{
  "model": "sound classifier",
  "dataset": "simulated sounds of rotating machines with and without faults",
  "input": "log_mel",
  "win_length": 400,
  "targets": ["machine", "speed", "speed change", "state"],
  "drop_path": 0.2,
  "depths": [2, 4, 2],
  "stem": "single",
  "widths": [192, 192, 192],
  "optimizer": "adamw",
  "lr": 0.002,
  "beta1": 0.9,
  "beta2": 0.999,
  "lr_schedule": "cosine",
  "final_lr_fraction": 0.1
}
Rows from block 2, named by matrix and row number. Rows with one number belong to one channel. Each number is 200 + 40 x the weight over its row's rms, rounded and kept within 0 to 999. All counts start at 0. After the name is the row's rms in percent of the matrix's.
# convs0: first width-9 conv, stride 2 (model.blocks.2.convs.0.weight, 192x192x9), inputs 150-164, a 9 kernel for each
# convs1: second width-9 conv (model.blocks.2.convs.1.weight, 192x192x9, transposed), outputs 150-164, a 9 kernel for each
convs0.81,109,221,216,218,207,214,196,208,202,222,192,155,158,184,156,170,153,188,134,85,104,128,131,129,149,180,188,196,158,158,163,176,157,159,163,172,150,137,125,143,128,147,149,171,181,194,154,229,196,201,166,215,218,177,194,203,198,181,182,169,181,171,172,165,148,137,145,140,158,166,158,161,179,176,198,160,170,181,233,176,188,234,233,234,248,257,264,262,269,277,269,230,220,226,216,240,221,243,217,215,186,171,156,181,159,169,147,162,176,162,163,147,146,145,157,148,154,167,172,192,196,175,165,209,203,179,189,236,220,238,199,245,223,235,229,246
convs0.82,087,173,165,183,170,172,180,189,176,188,254,214,270,243,172,111,101,117,272,181,194,176,184,163,149,148,178,140,229,214,213,207,200,167,207,212,228,163,167,202,184,181,200,184,180,141,72,126,101,193,248,265,117,106,67,219,224,227,242,247,252,249,239,239,217,229,224,215,234,245,236,240,232,219,203,195,178,183,201,205,207,191,195,198,201,201,198,199,192,190,184,203,208,217,188,200,221,223,171,146,193,187,202,225,204,201,206,185,181,174,193,186,187,178,185,173,165,156,170,151,273,218,218,132,205,132,226,274,200,196,253,222,229,227,207,184
convs0.83,102,196,188,145,145,156,158,155,150,166,189,219,233,233,246,198,223,46,164,227,210,145,263,181,239,211,199,190,183,205,194,180,206,206,181,219,232,151,191,225,224,192,121,177,180,175,186,194,251,175,225,155,156,224,193,210,229,213,216,214,215,194,188,200,146,185,203,218,182,224,268,217,236,228,166,183,171,238,247,154,123,151,160,161,149,157,163,164,181,169,183,222,214,200,208,145,237,182,214,183,210,139,210,153,214,110,182,198,185,221,245,228,212,241,215,194,184,160,222,251,292,305,220,173,159,124,203,170,210,174,252,197,157,270,168,208
convs0.84,102,232,229,220,222,238,229,209,213,232,162,171,122,176,215,222,160,185,303,141,179,197,124,106,101,124,159,166,236,253,223,255,263,228,203,220,247,173,175,200,209,223,229,256,260,230,188,227,261,216,161,213,196,147,182,154,150,143,130,114,125,144,152,131,219,202,237,221,239,184,243,268,223,173,201,200,190,224,169,221,127,108,108,113,114,118,107,114,103,121,132,240,254,252,212,164,138,185,202,152,174,176,219,205,211,211,245,238,180,207,219,195,179,176,165,156,154,152,135,274,264,210,174,273,249,241,206,206,213,204,165,211,157,205,172,204
convs0.85,101,219,198,184,215,203,190,179,204,207,117,277,217,187,165,259,192,185,206,251,188,165,138,169,163,169,165,132,221,210,175,190,227,179,158,195,245,152,163,212,210,168,172,172,140,127,271,179,123,233,176,154,205,224,253,158,171,145,137,145,138,129,138,136,228,195,176,215,221,174,151,192,216,217,213,282,251,242,202,251,300,274,177,174,190,171,174,181,177,161,172,201,207,234,244,212,181,221,256,246,233,222,245,197,206,162,249,203,197,217,211,209,208,224,209,208,200,191,153,201,156,163,205,158,168,175,159,146,100,170,174,98,144,187,139,137
convs0.86,105,200,195,192,187,191,184,189,182,189,204,186,201,198,192,239,184,216,233,194,185,185,188,214,220,204,202,206,167,165,160,149,135,149,140,146,141,208,209,209,203,199,196,196,193,209,205,210,165,225,202,228,199,216,169,236,237,245,248,250,247,245,243,236,228,222,225,220,226,221,226,218,225,216,184,186,181,196,174,180,162,182,197,196,204,200,211,209,213,214,214,172,170,170,142,137,115,126,104,132,183,146,174,156,199,191,198,188,220,109,113,99,105,95,102,97,109,107,207,217,226,190,217,231,203,209,224,130,134,137,138,110,136,105,110,120
convs0.87,107,204,211,213,217,238,237,250,261,270,194,148,201,194,233,227,288,157,157,230,207,192,261,218,230,208,182,264,194,171,181,192,142,78,189,226,242,211,220,191,204,209,171,174,194,225,213,132,210,261,203,201,224,148,295,200,223,208,205,190,204,221,179,164,302,208,198,245,242,215,201,204,228,242,235,176,289,160,170,181,153,158,207,203,193,189,200,215,206,208,234,192,182,196,242,223,203,225,219,253,219,263,194,240,168,161,225,83,171,159,179,208,186,194,169,152,146,156,171,155,176,157,151,185,218,129,245,300,259,202,246,222,195,190,193,222
convs0.88,094,178,172,167,171,182,183,190,189,168,292,253,244,163,172,198,188,211,227,185,201,191,190,180,181,170,191,178,170,154,173,178,180,150,181,210,207,227,212,201,210,203,219,208,216,210,138,251,218,285,231,233,149,177,158,244,248,253,265,265,265,260,260,269,220,214,224,216,221,218,221,219,223,231,232,173,192,169,174,156,181,176,253,249,253,251,251,246,243,245,245,247,269,266,250,243,248,245,215,239,212,190,204,207,218,224,237,232,248,219,224,215,206,203,206,208,208,210,228,221,205,166,138,131,149,185,202,240,247,248,245,243,246,254,237,231
convs0.89,107,196,204,188,169,152,168,172,196,207,252,269,262,220,198,193,110,106,134,210,261,191,185,237,179,165,186,330,185,199,186,233,237,164,229,205,190,149,167,185,165,208,192,200,250,201,199,144,185,245,208,182,289,185,231,201,177,160,160,176,192,195,209,218,169,124,99,166,167,148,174,183,150,137,186,118,204,195,155,142,201,230,153,155,152,143,135,156,150,134,136,162,164,144,159,163,207,167,143,129,141,158,208,119,149,144,84,192,199,236,230,237,265,296,275,282,263,253,248,150,202,258,214,226,217,263,239,78,155,140,181,178,142,162,233,203
convs0.90,106,192,200,186,214,198,185,207,204,207,215,150,114,171,201,302,198,189,146,285,214,190,238,197,205,185,185,243,285,276,222,226,193,170,253,242,238,174,194,224,257,249,224,244,253,323,130,205,258,139,147,178,150,205,185,224,214,185,186,211,232,229,224,217,256,234,218,196,220,204,223,251,200,149,113,139,178,123,140,210,174,106,252,248,242,240,247,245,245,239,243,322,277,254,214,208,225,222,256,254,178,130,202,229,195,172,217,174,174,186,198,214,231,220,207,208,222,242,226,216,225,159,119,274,196,240,197,190,235,250,249,277,261,252,247,255
convs0.91,104,175,193,211,200,189,194,174,176,187,203,191,141,172,274,247,153,94,241,158,241,196,184,175,192,153,135,170,165,206,167,213,217,178,209,234,263,174,175,196,173,195,224,234,220,250,198,182,259,270,140,192,114,169,152,169,198,168,141,128,150,135,150,156,157,184,145,118,193,186,180,167,209,292,159,160,181,238,191,273,215,146,193,191,205,200,206,200,203,210,201,252,237,201,185,160,203,237,217,188,180,151,167,173,190,246,219,246,198,165,168,172,202,209,192,190,204,193,218,279,195,232,245,220,187,113,253,210,190,142,179,183,165,155,152,231
convs0.92,106,280,287,286,290,275,250,245,227,224,140,199,283,212,280,168,208,150,111,148,196,167,185,196,203,235,225,180,186,189,185,172,217,182,156,216,226,225,203,239,211,251,251,260,262,246,189,212,187,217,215,143,204,200,225,188,164,162,147,169,176,173,165,183,189,197,182,169,178,171,175,160,157,173,223,229,207,168,250,185,59,206,226,236,235,240,235,246,239,240,226,270,212,198,220,241,223,240,266,260,247,139,242,179,180,209,198,270,258,198,187,199,208,207,224,222,211,218,219,215,245,265,200,193,173,185,96,168,218,182,171,265,156,129,215,202
convs0.93,108,215,225,240,233,183,184,184,162,164,196,254,224,106,175,113,195,273,238,219,229,245,189,189,209,249,179,199,199,238,236,219,209,135,211,225,122,161,152,195,162,197,218,199,207,192,197,166,153,218,218,198,236,164,139,191,173,195,202,206,211,181,177,144,259,254,265,255,210,198,214,190,229,280,223,153,174,207,184,163,191,192,174,173,174,196,215,224,239,250,276,252,213,209,204,163,127,165,137,135,240,164,191,203,177,199,135,150,92,209,186,168,167,146,137,138,125,116,265,194,245,165,233,176,165,178,122,257,175,224,185,194,201,206,174,220
convs0.94,108,194,188,150,151,149,144,155,158,162,179,256,108,183,221,217,77,193,130,269,223,269,298,239,216,201,208,188,177,157,120,197,214,191,178,189,237,166,134,169,160,149,172,174,189,168,156,198,247,148,168,159,233,198,181,188,183,187,183,190,180,165,171,168,220,220,210,193,225,200,208,233,233,192,267,231,183,160,178,270,148,185,314,289,297,297,298,266,268,254,252,140,125,202,204,194,218,196,218,223,230,153,173,210,206,295,287,265,224,232,242,246,235,235,242,245,254,254,289,217,185,205,230,222,197,168,211,174,194,188,203,137,179,166,193,193
convs0.95,105,265,264,263,257,247,246,255,254,258,230,189,259,213,217,214,211,232,220,217,201,216,217,228,221,224,238,227,201,202,204,218,196,199,194,203,208,201,184,197,178,188,160,173,143,162,218,202,192,231,167,224,193,150,229,243,244,244,244,243,234,226,219,217,227,213,226,217,212,204,206,205,203,263,262,255,288,269,279,298,276,286,150,152,138,139,131,126,126,125,128,103,102,106,105,111,121,132,130,150,207,184,193,207,180,184,158,169,143,149,153,148,155,147,154,146,148,151,160,171,177,206,171,236,177,224,230,150,172,162,182,171,170,159,193,171
convs0.96,101,218,204,193,214,204,200,202,204,183,227,233,72,150,197,160,271,265,166,160,174,257,254,226,234,274,236,211,205,155,218,215,163,175,222,210,209,213,209,243,197,221,192,193,229,181,262,188,263,215,155,230,167,130,271,181,178,204,221,229,238,256,265,275,198,163,187,238,218,189,237,248,230,227,209,302,235,182,217,322,289,259,220,226,204,228,200,190,172,188,165,96,185,195,162,144,129,174,188,151,199,243,254,195,144,165,169,224,111,159,159,168,167,194,202,238,238,210,162,254,157,110,213,114,162,335,109,166,240,220,186,139,176,222,185,245
convs0.97,103,268,255,225,230,255,267,252,263,270,225,198,166,113,145,287,204,197,279,129,134,205,182,171,138,253,247,233,160,218,229,218,193,192,202,247,221,185,185,157,164,201,222,206,166,171,199,168,191,184,259,124,146,172,131,231,198,191,224,225,183,159,198,229,164,189,178,152,168,198,184,194,171,222,232,168,241,225,222,242,180,211,218,229,224,247,236,232,233,230,228,219,240,257,219,177,232,214,219,241,153,215,162,211,236,163,160,142,129,184,180,200,217,218,200,183,168,163,220,113,160,155,90,243,203,269,245,185,138,187,173,105,238,182,198,249
convs0.98,103,155,147,179,205,216,192,248,263,240,206,229,118,115,204,249,237,160,181,164,191,174,214,212,179,226,204,193,192,170,155,199,217,191,195,244,205,156,204,183,191,220,181,200,157,199,232,207,211,224,167,201,108,180,149,242,245,214,197,204,206,179,178,185,137,170,175,164,157,200,227,201,205,267,167,164,126,190,202,201,216,207,167,151,176,162,166,164,178,184,179,222,180,203,229,189,198,206,218,272,147,180,212,162,134,130,113,157,174,201,195,174,186,175,186,162,162,138,223,281,116,178,93,270,210,230,149,133,225,117,169,167,161,206,168,161
convs0.99,099,194,191,193,189,189,187,180,180,178,232,221,247,217,244,245,248,243,216,204,208,199,194,191,186,177,178,179,140,136,140,149,136,137,133,133,137,213,218,208,218,209,220,212,215,203,224,212,214,196,229,206,229,219,232,221,223,219,220,213,216,215,220,217,217,206,214,200,212,201,210,200,209,145,141,155,144,148,136,152,134,134,200,195,198,195,198,193,195,191,194,148,149,159,159,164,164,168,164,171,198,200,198,213,210,226,230,212,224,175,181,176,182,179,185,182,184,178,133,163,123,166,137,170,142,143,148,204,209,207,203,201,200,193,207,188
convs0.100,096,209,229,243,215,194,206,224,198,202,202,112,201,349,148,155,254,235,99,177,205,192,132,169,203,186,164,166,187,177,209,207,194,165,208,218,208,160,159,167,144,127,140,124,134,142,116,348,156,86,214,211,132,84,264,253,213,219,222,217,183,172,192,185,165,157,198,214,208,237,218,238,208,250,236,173,228,237,238,197,241,213,244,229,230,231,210,217,201,200,182,132,144,142,114,77,75,140,138,83,199,82,174,201,222,229,177,159,148,223,240,254,236,255,246,243,241,234,259,175,193,228,212,178,209,177,237,182,220,165,174,190,165,188,157,178
convs0.101,103,135,157,159,169,188,200,183,146,200,188,236,189,115,227,226,195,230,252,182,127,163,197,118,148,129,166,214,260,239,216,241,285,239,180,186,209,173,160,165,217,214,178,185,193,186,151,137,154,221,267,111,217,228,137,235,228,198,196,177,160,151,190,228,181,199,185,239,228,227,206,178,204,264,294,227,313,274,302,230,197,236,233,227,254,267,269,266,286,284,291,203,213,254,283,193,198,194,246,240,190,128,159,161,197,153,150,181,148,189,176,173,206,210,176,147,155,163,241,203,165,132,239,215,183,209,283,239,203,224,217,219,236,222,215,253
convs0.102,106,276,272,276,282,283,284,280,277,271,280,194,179,202,177,199,159,204,173,119,101,126,148,157,163,114,116,124,187,163,181,184,180,179,180,175,149,160,151,156,167,163,175,185,192,204,185,147,197,195,203,157,177,159,214,126,126,130,134,133,132,136,131,136,195,176,203,193,204,200,201,199,196,212,243,196,218,218,225,196,235,212,221,219,227,232,242,243,248,253,256,236,224,229,239,246,268,276,281,259,151,167,124,161,148,134,194,178,208,220,217,222,213,215,210,213,206,209,253,198,191,212,175,235,142,250,159,205,197,198,198,185,213,185,196,181
convs0.103,101,206,192,199,185,172,174,171,161,179,283,245,224,246,190,136,176,225,167,249,242,235,198,202,218,182,221,296,164,121,171,179,158,157,182,158,216,183,178,175,143,122,144,174,172,162,177,133,212,226,164,248,208,97,191,224,198,200,190,177,184,182,177,181,256,228,249,264,238,238,231,253,279,156,122,173,122,157,133,152,229,195,162,154,167,172,192,187,192,179,180,225,178,173,161,197,219,172,148,156,176,183,240,186,166,187,235,138,205,147,129,122,142,145,153,159,173,173,166,194,155,194,213,170,247,136,106,239,240,239,229,270,214,221,229,215
convs0.104,101,233,208,178,165,186,175,169,162,153,200,217,154,266,277,251,161,136,162,230,176,205,230,260,201,199,152,150,198,211,205,195,233,220,181,182,184,218,163,188,180,205,218,219,223,217,127,191,214,188,231,239,230,200,197,201,195,170,150,193,190,160,153,141,208,209,207,207,211,221,210,213,228,205,235,214,219,173,222,291,180,249,242,236,229,234,236,237,230,233,213,263,249,269,285,261,242,202,217,192,191,168,171,142,211,242,276,313,251,223,220,224,200,187,193,188,174,173,252,138,265,254,234,291,150,194,269,209,189,186,249,192,199,183,261,208
convs0.105,099,173,174,171,176,172,177,175,182,193,184,229,227,285,225,183,147,245,226,252,200,246,228,247,226,237,234,208,103,162,136,134,154,147,132,162,164,187,184,201,238,228,208,194,186,172,229,139,197,144,227,222,270,118,178,209,217,184,202,203,202,195,205,219,149,130,155,130,116,143,141,153,117,152,222,194,160,155,229,140,241,168,152,155,154,150,153,151,163,176,176,144,133,142,179,180,172,200,224,223,181,225,180,227,215,192,168,173,152,220,202,212,218,225,216,212,202,209,195,171,158,184,251,122,184,177,183,142,138,167,164,198,163,172,220,171
convs1.81,099,221,207,224,206,211,222,225,224,196,124,114,123,128,131,129,125,113,125,227,218,220,208,207,189,192,185,192,112,120,170,124,166,125,158,142,193,228,232,230,216,216,215,202,200,214,132,91,128,135,165,164,212,246,292,264,272,260,249,236,220,220,211,209,101,113,94,109,83,86,77,71,87,284,307,267,272,253,254,259,257,267,227,211,218,211,206,222,231,236,207,165,161,164,167,167,192,203,211,228,189,181,187,195,219,202,213,201,240,199,211,204,205,208,203,220,213,228,159,130,140,152,167,202,186,194,203,225,209,212,208,207,215,208,189,175
convs1.82,092,165,205,180,162,187,132,165,152,147,123,41,144,83,113,78,135,132,133,220,145,189,197,217,168,128,188,202,231,177,159,201,147,207,177,139,138,228,243,223,172,190,191,192,189,231,234,193,231,202,194,163,205,158,182,319,183,240,173,190,186,142,195,86,230,221,245,230,226,215,258,224,222,220,252,197,228,151,157,177,163,242,226,206,221,214,268,220,201,153,336,186,199,180,154,177,187,203,199,174,228,225,243,248,215,268,252,265,237,183,197,209,258,210,271,234,282,199,226,150,163,108,188,176,177,262,202,286,224,316,152,291,217,265,247,351
convs1.83,091,121,247,152,217,139,173,138,177,146,118,145,163,181,174,193,228,191,226,125,128,226,199,224,193,184,220,234,194,160,241,196,216,199,201,205,177,142,189,254,178,280,201,199,215,205,163,220,267,217,184,198,160,151,238,280,184,252,172,192,124,212,210,201,177,193,203,183,197,175,207,192,286,175,208,192,203,242,170,237,164,189,183,238,211,220,193,231,209,52,220,173,269,235,192,229,175,178,199,140,164,174,194,167,242,250,220,268,182,202,273,196,233,195,172,192,186,219,186,215,198,194,238,226,179,170,197,252,258,164,147,232,195,218,238,224
convs1.84,105,174,207,143,166,166,221,182,264,228,226,256,255,276,247,234,197,195,195,184,126,200,175,203,257,206,245,151,232,202,132,236,205,225,225,180,219,143,149,177,187,253,163,200,169,283,156,171,247,214,257,136,219,224,215,212,109,181,185,168,195,170,286,182,186,243,184,249,194,217,179,189,192,258,268,240,252,195,227,205,233,144,214,184,196,251,166,171,175,197,131,226,193,215,192,173,239,170,267,209,171,219,242,209,242,236,201,179,79,182,184,153,159,163,149,133,129,108,232,126,175,201,195,171,156,211,118,240,187,141,201,164,217,233,150,267
convs1.85,109,239,130,196,155,193,154,204,147,211,151,144,160,188,196,177,211,193,166,298,274,254,170,207,209,191,167,217,151,148,167,187,182,213,227,186,217,220,237,204,190,197,191,142,162,128,182,197,169,170,240,229,230,199,245,212,181,171,189,190,201,152,242,136,215,166,211,186,213,180,215,175,216,277,329,246,218,212,180,157,160,260,165,206,196,168,189,142,203,202,193,163,132,129,98,106,155,133,144,58,163,211,183,194,172,191,203,195,183,177,176,187,195,190,197,172,168,182,262,150,168,230,254,206,176,237,96,152,181,146,135,164,166,195,83,119
convs1.86,105,203,213,202,205,202,216,208,212,205,207,207,212,207,202,200,204,198,199,178,166,180,191,196,196,190,190,163,259,273,277,269,266,267,242,216,174,323,313,314,266,278,266,251,252,223,215,217,222,224,239,248,246,246,266,153,167,187,196,191,169,170,129,138,108,106,112,105,102,90,104,84,98,274,252,227,226,223,230,212,202,206,201,194,189,214,226,212,185,174,178,189,179,171,174,173,188,191,198,186,221,202,182,184,176,194,172,165,139,281,300,326,325,359,349,358,319,310,178,165,163,152,173,148,182,212,253,187,193,181,181,202,198,183,186,199
convs1.87,111,247,262,238,147,249,257,227,232,249,228,214,181,147,147,203,228,221,170,169,237,160,157,194,180,216,212,215,188,187,149,202,107,233,230,275,218,234,215,211,213,194,232,206,246,287,236,267,168,159,175,269,181,240,295,148,153,162,214,234,208,196,249,248,148,134,192,148,214,153,195,136,175,263,251,237,235,229,205,143,176,181,175,239,211,198,179,218,189,213,190,283,236,186,208,203,193,213,191,209,249,286,245,267,202,174,185,156,226,162,176,154,198,217,184,273,164,221,200,204,208,210,183,146,192,233,222,206,201,184,223,207,171,206,246,195
convs1.88,094,185,219,186,189,186,168,172,204,155,136,148,157,160,181,184,176,194,181,215,170,202,206,192,163,166,137,159,203,195,221,192,193,203,188,223,167,206,251,231,209,209,252,207,251,246,187,227,178,188,208,193,213,224,205,172,123,177,163,118,126,152,205,102,206,195,185,202,193,184,210,222,207,206,179,188,182,206,165,171,188,226,214,202,207,177,203,290,212,163,225,244,220,188,219,201,216,228,230,200,172,160,181,201,200,210,193,246,185,218,197,215,229,253,224,256,227,221,132,164,112,149,120,121,180,129,187,253,274,286,229,298,275,327,234,310
convs1.89,104,190,203,176,205,233,163,193,230,214,157,154,126,183,143,165,158,216,198,209,238,210,248,206,91,194,131,191,145,103,163,214,207,183,236,218,274,205,237,206,223,168,178,224,164,166,192,121,237,196,169,156,179,145,120,258,186,230,126,238,153,188,161,141,229,234,199,216,239,187,264,234,252,213,245,265,193,208,187,264,133,175,206,227,95,127,210,175,190,215,289,243,211,230,245,224,229,200,177,221,238,261,250,229,122,206,181,294,214,140,118,97,139,97,144,144,174,214,272,160,269,220,273,167,291,162,223,314,305,328,205,127,186,208,250,295
convs1.90,103,242,188,213,199,220,181,176,223,229,215,204,243,243,175,229,228,178,163,164,218,144,211,138,191,236,88,223,89,209,163,216,175,222,202,197,172,235,215,192,219,174,156,206,153,214,276,158,242,253,164,153,208,143,136,161,243,221,185,209,169,152,213,243,211,217,201,246,192,211,197,179,230,229,223,169,174,219,224,235,173,242,209,112,174,207,199,160,232,253,180,246,230,179,219,150,200,178,207,199,279,151,160,94,149,159,194,192,214,188,187,163,218,166,235,183,217,179,166,181,205,151,169,169,186,178,146,267,184,241,92,273,130,251,177,227
convs1.91,102,223,214,142,173,183,217,244,203,239,190,218,162,220,154,179,161,127,192,242,212,224,161,186,199,178,219,223,212,206,131,200,164,216,225,235,260,226,159,222,262,151,190,204,198,250,200,237,238,144,191,253,222,207,253,223,64,210,136,179,221,189,215,231,142,166,131,196,135,170,145,116,143,217,205,241,187,186,169,183,168,202,198,172,259,240,161,182,175,217,226,278,189,219,179,120,152,181,196,200,136,225,197,222,236,257,207,130,145,223,242,220,208,265,207,245,173,223,191,106,222,264,131,254,190,251,136,214,171,154,229,171,202,202,86,180
convs1.92,107,265,224,262,192,253,221,261,229,257,187,152,209,201,182,161,177,175,207,175,173,211,148,103,130,195,198,143,245,246,218,239,181,200,196,110,215,250,183,177,166,144,182,168,92,174,220,251,246,206,221,258,132,160,178,233,249,172,268,183,219,187,199,176,182,191,213,208,219,195,210,234,236,237,209,224,238,172,194,256,261,201,188,210,255,218,179,182,286,230,230,270,203,216,176,214,190,259,225,220,197,216,241,194,258,330,276,307,207,161,182,170,181,144,187,153,236,161,245,220,194,231,216,247,140,194,243,204,191,172,183,172,233,204,222,132
convs1.93,094,270,157,251,165,197,206,210,245,183,169,156,166,191,194,148,161,183,162,239,208,219,179,207,233,131,224,198,139,210,228,190,221,235,195,166,195,121,123,160,122,189,193,196,213,167,184,154,162,219,186,190,227,308,282,196,223,120,270,152,219,252,248,232,212,211,217,198,187,177,188,205,255,152,158,161,169,162,246,197,172,166,130,263,264,138,210,231,202,170,170,185,197,212,218,197,237,262,240,264,195,212,220,271,176,177,130,161,165,235,239,206,210,201,209,150,209,109,249,166,142,225,162,167,177,229,208,181,226,316,242,263,215,172,216,201
convs1.94,102,194,191,169,174,188,193,165,168,206,223,205,218,201,229,194,176,250,228,191,211,172,165,192,143,194,212,216,185,206,183,195,144,122,134,188,234,214,213,153,166,173,233,165,191,208,215,227,203,116,216,212,226,221,163,187,192,205,202,255,200,233,237,256,215,247,198,218,178,186,196,171,230,216,290,230,217,174,185,152,150,148,122,155,136,184,199,213,219,208,221,217,221,218,196,223,160,205,144,158,149,186,101,177,179,216,221,277,221,200,178,193,205,159,188,162,211,184,131,204,249,191,214,226,226,202,188,226,142,171,200,134,174,309,117,257
convs1.95,085,122,122,141,144,160,153,196,195,220,259,242,261,247,252,240,249,239,239,224,174,185,182,218,222,226,222,257,313,273,211,148,140,128,141,168,169,264,267,241,219,219,207,166,164,188,221,211,200,233,255,207,199,187,149,276,263,275,259,249,257,248,287,260,247,249,256,269,261,245,225,208,204,262,268,207,222,194,192,170,158,170,207,155,187,190,180,191,204,181,158,154,156,134,156,144,159,169,158,177,147,188,144,158,162,167,177,153,136,191,195,203,199,212,208,202,184,169,309,253,224,199,186,206,172,167,166,183,151,195,180,196,172,171,166,134
convs1.96,104,193,223,186,185,167,193,199,224,159,185,222,124,223,157,176,211,224,160,223,240,115,121,227,143,146,104,153,193,185,226,220,159,153,183,263,164,198,182,241,137,193,185,148,218,176,220,186,167,179,179,203,144,190,221,226,211,198,283,184,170,129,223,199,180,222,205,235,254,258,233,277,250,160,196,208,221,228,266,189,187,156,180,213,247,171,222,238,183,151,187,254,238,264,234,183,243,209,266,191,80,205,165,207,149,163,172,161,148,237,211,204,201,228,198,234,191,201,244,225,144,247,124,205,210,196,233,217,211,169,219,197,232,202,180,195
convs1.97,095,162,200,204,192,182,159,137,156,244,157,217,170,217,188,256,178,212,233,214,167,199,143,176,200,172,142,155,175,145,176,156,179,184,220,292,220,219,240,231,200,234,205,187,158,227,198,221,186,178,208,152,185,213,227,252,188,288,168,186,241,88,196,103,159,254,200,248,174,186,126,149,166,138,223,198,226,240,251,230,216,144,223,142,219,210,191,216,201,223,181,227,175,236,178,229,230,207,177,208,196,229,267,186,198,156,209,174,277,175,203,180,177,144,214,166,138,134,206,214,271,174,184,238,270,219,116,218,182,210,170,169,125,125,172,188
convs1.98,095,160,198,119,288,171,274,171,224,174,170,184,149,205,189,186,173,196,157,93,152,201,199,219,204,205,235,197,247,165,152,178,135,185,192,242,196,172,206,220,237,228,246,185,235,216,163,153,142,187,168,201,235,187,262,225,161,199,112,237,193,206,98,243,191,223,170,230,185,173,200,168,183,213,220,269,231,240,268,228,176,171,209,142,127,286,217,205,199,240,194,195,248,180,226,232,187,222,241,201,225,259,185,192,179,221,212,224,252,190,212,216,198,215,180,198,143,185,200,207,209,236,127,170,285,229,191,170,183,179,207,222,178,212,189,208
convs1.99,095,213,218,215,213,217,229,217,219,200,207,198,209,210,212,219,220,229,232,230,233,226,216,216,213,192,183,173,201,211,226,215,208,192,180,177,167,251,245,217,215,227,229,217,215,221,198,190,211,202,195,193,205,222,249,136,122,133,132,122,142,145,139,148,198,196,192,193,190,197,194,196,186,214,208,181,182,186,193,209,218,225,220,192,189,189,192,186,174,173,167,160,164,162,163,167,171,172,168,159,191,192,179,188,181,179,159,154,138,246,253,271,270,276,277,268,264,254,210,198,198,203,215,218,217,196,195,175,182,188,196,207,214,209,213,191
convs1.100,105,224,212,184,196,180,212,209,230,214,172,154,178,120,158,136,141,176,202,226,218,171,209,199,243,233,238,217,224,232,190,111,195,129,145,172,159,207,179,136,186,229,163,237,207,260,223,173,237,162,164,183,195,223,231,243,177,162,223,175,201,207,209,225,215,188,218,185,239,194,204,194,229,224,215,158,183,176,162,203,180,189,262,196,245,274,209,250,195,218,249,189,206,222,193,178,166,185,193,131,241,181,163,202,199,203,215,150,105,159,139,179,154,196,165,168,115,170,210,247,238,207,243,240,201,168,246,169,138,175,124,180,161,212,219,169
convs1.101,094,240,164,198,154,241,270,283,240,249,202,176,225,206,211,228,197,231,235,205,188,203,162,177,114,137,207,250,183,183,211,87,225,245,189,187,237,136,166,185,173,165,176,119,246,196,130,201,168,176,186,219,167,179,250,303,203,264,202,216,175,220,264,223,242,199,241,230,200,207,163,241,205,157,218,165,209,186,223,263,250,212,102,223,194,179,130,296,213,152,187,236,158,198,156,204,247,197,267,201,241,196,207,128,197,217,213,185,279,249,224,250,243,262,187,252,206,248,143,176,145,248,238,236,175,205,164,178,219,236,202,167,300,128,220,186
convs1.102,095,229,217,205,204,215,190,204,157,172,233,234,225,235,218,259,259,303,307,193,189,163,169,131,103,145,189,233,170,164,202,164,204,230,267,264,229,169,214,166,174,166,205,167,175,161,208,170,199,176,159,206,189,210,171,113,150,103,89,84,75,147,155,158,163,152,143,161,151,150,153,170,183,213,221,215,221,227,230,221,244,217,227,193,214,247,220,193,192,240,261,195,172,158,174,184,164,176,175,203,240,220,204,242,272,317,323,300,266,179,194,186,176,171,170,187,173,169,236,258,220,208,216,193,178,201,184,250,240,219,212,244,209,220,241,190
convs1.103,103,206,160,176,204,222,153,182,198,175,161,108,168,169,156,202,208,225,189,181,163,230,174,176,126,172,133,127,209,180,169,203,140,231,187,195,212,256,236,218,185,230,180,144,178,132,254,112,115,181,214,222,215,207,200,168,203,255,221,260,207,241,135,187,286,267,253,211,179,180,178,189,207,221,216,243,224,216,190,218,175,215,156,167,188,265,245,190,165,265,217,216,185,142,203,165,202,252,231,276,177,271,246,184,243,191,194,258,289,195,159,147,162,198,151,181,120,159,255,149,140,277,187,188,197,228,224,204,204,216,257,221,251,214,255,191
convs1.104,104,196,210,171,182,219,226,190,215,245,165,184,143,155,174,123,118,187,173,137,202,226,179,184,88,226,184,212,174,198,208,188,172,161,149,270,194,248,196,148,158,163,231,253,168,251,191,255,248,168,160,206,195,228,129,221,215,158,263,234,223,238,185,116,223,209,219,210,157,191,203,231,201,200,207,192,189,180,212,188,200,162,227,185,183,135,224,205,145,219,265,168,213,187,220,187,176,196,173,223,229,178,237,200,209,208,153,183,224,192,184,199,255,191,229,255,237,238,210,172,247,175,189,227,246,190,256,283,202,163,232,138,160,172,108,201
convs1.105,097,152,246,215,232,192,244,234,192,172,253,274,257,301,275,279,301,287,226,150,186,150,180,185,191,198,196,166,82,220,170,206,216,198,256,171,231,228,186,142,167,177,208,163,202,182,217,189,194,188,237,245,157,210,221,196,178,189,240,198,248,153,201,161,235,253,221,244,209,215,223,240,268,279,293,251,202,203,168,149,121,161,143,194,216,182,166,188,183,182,149,220,166,122,182,176,178,176,135,151,225,157,185,216,147,183,120,244,188,159,185,199,216,226,225,203,211,180,214,128,238,230,260,248,284,246,299,169,150,84,123,133,207,152,172,210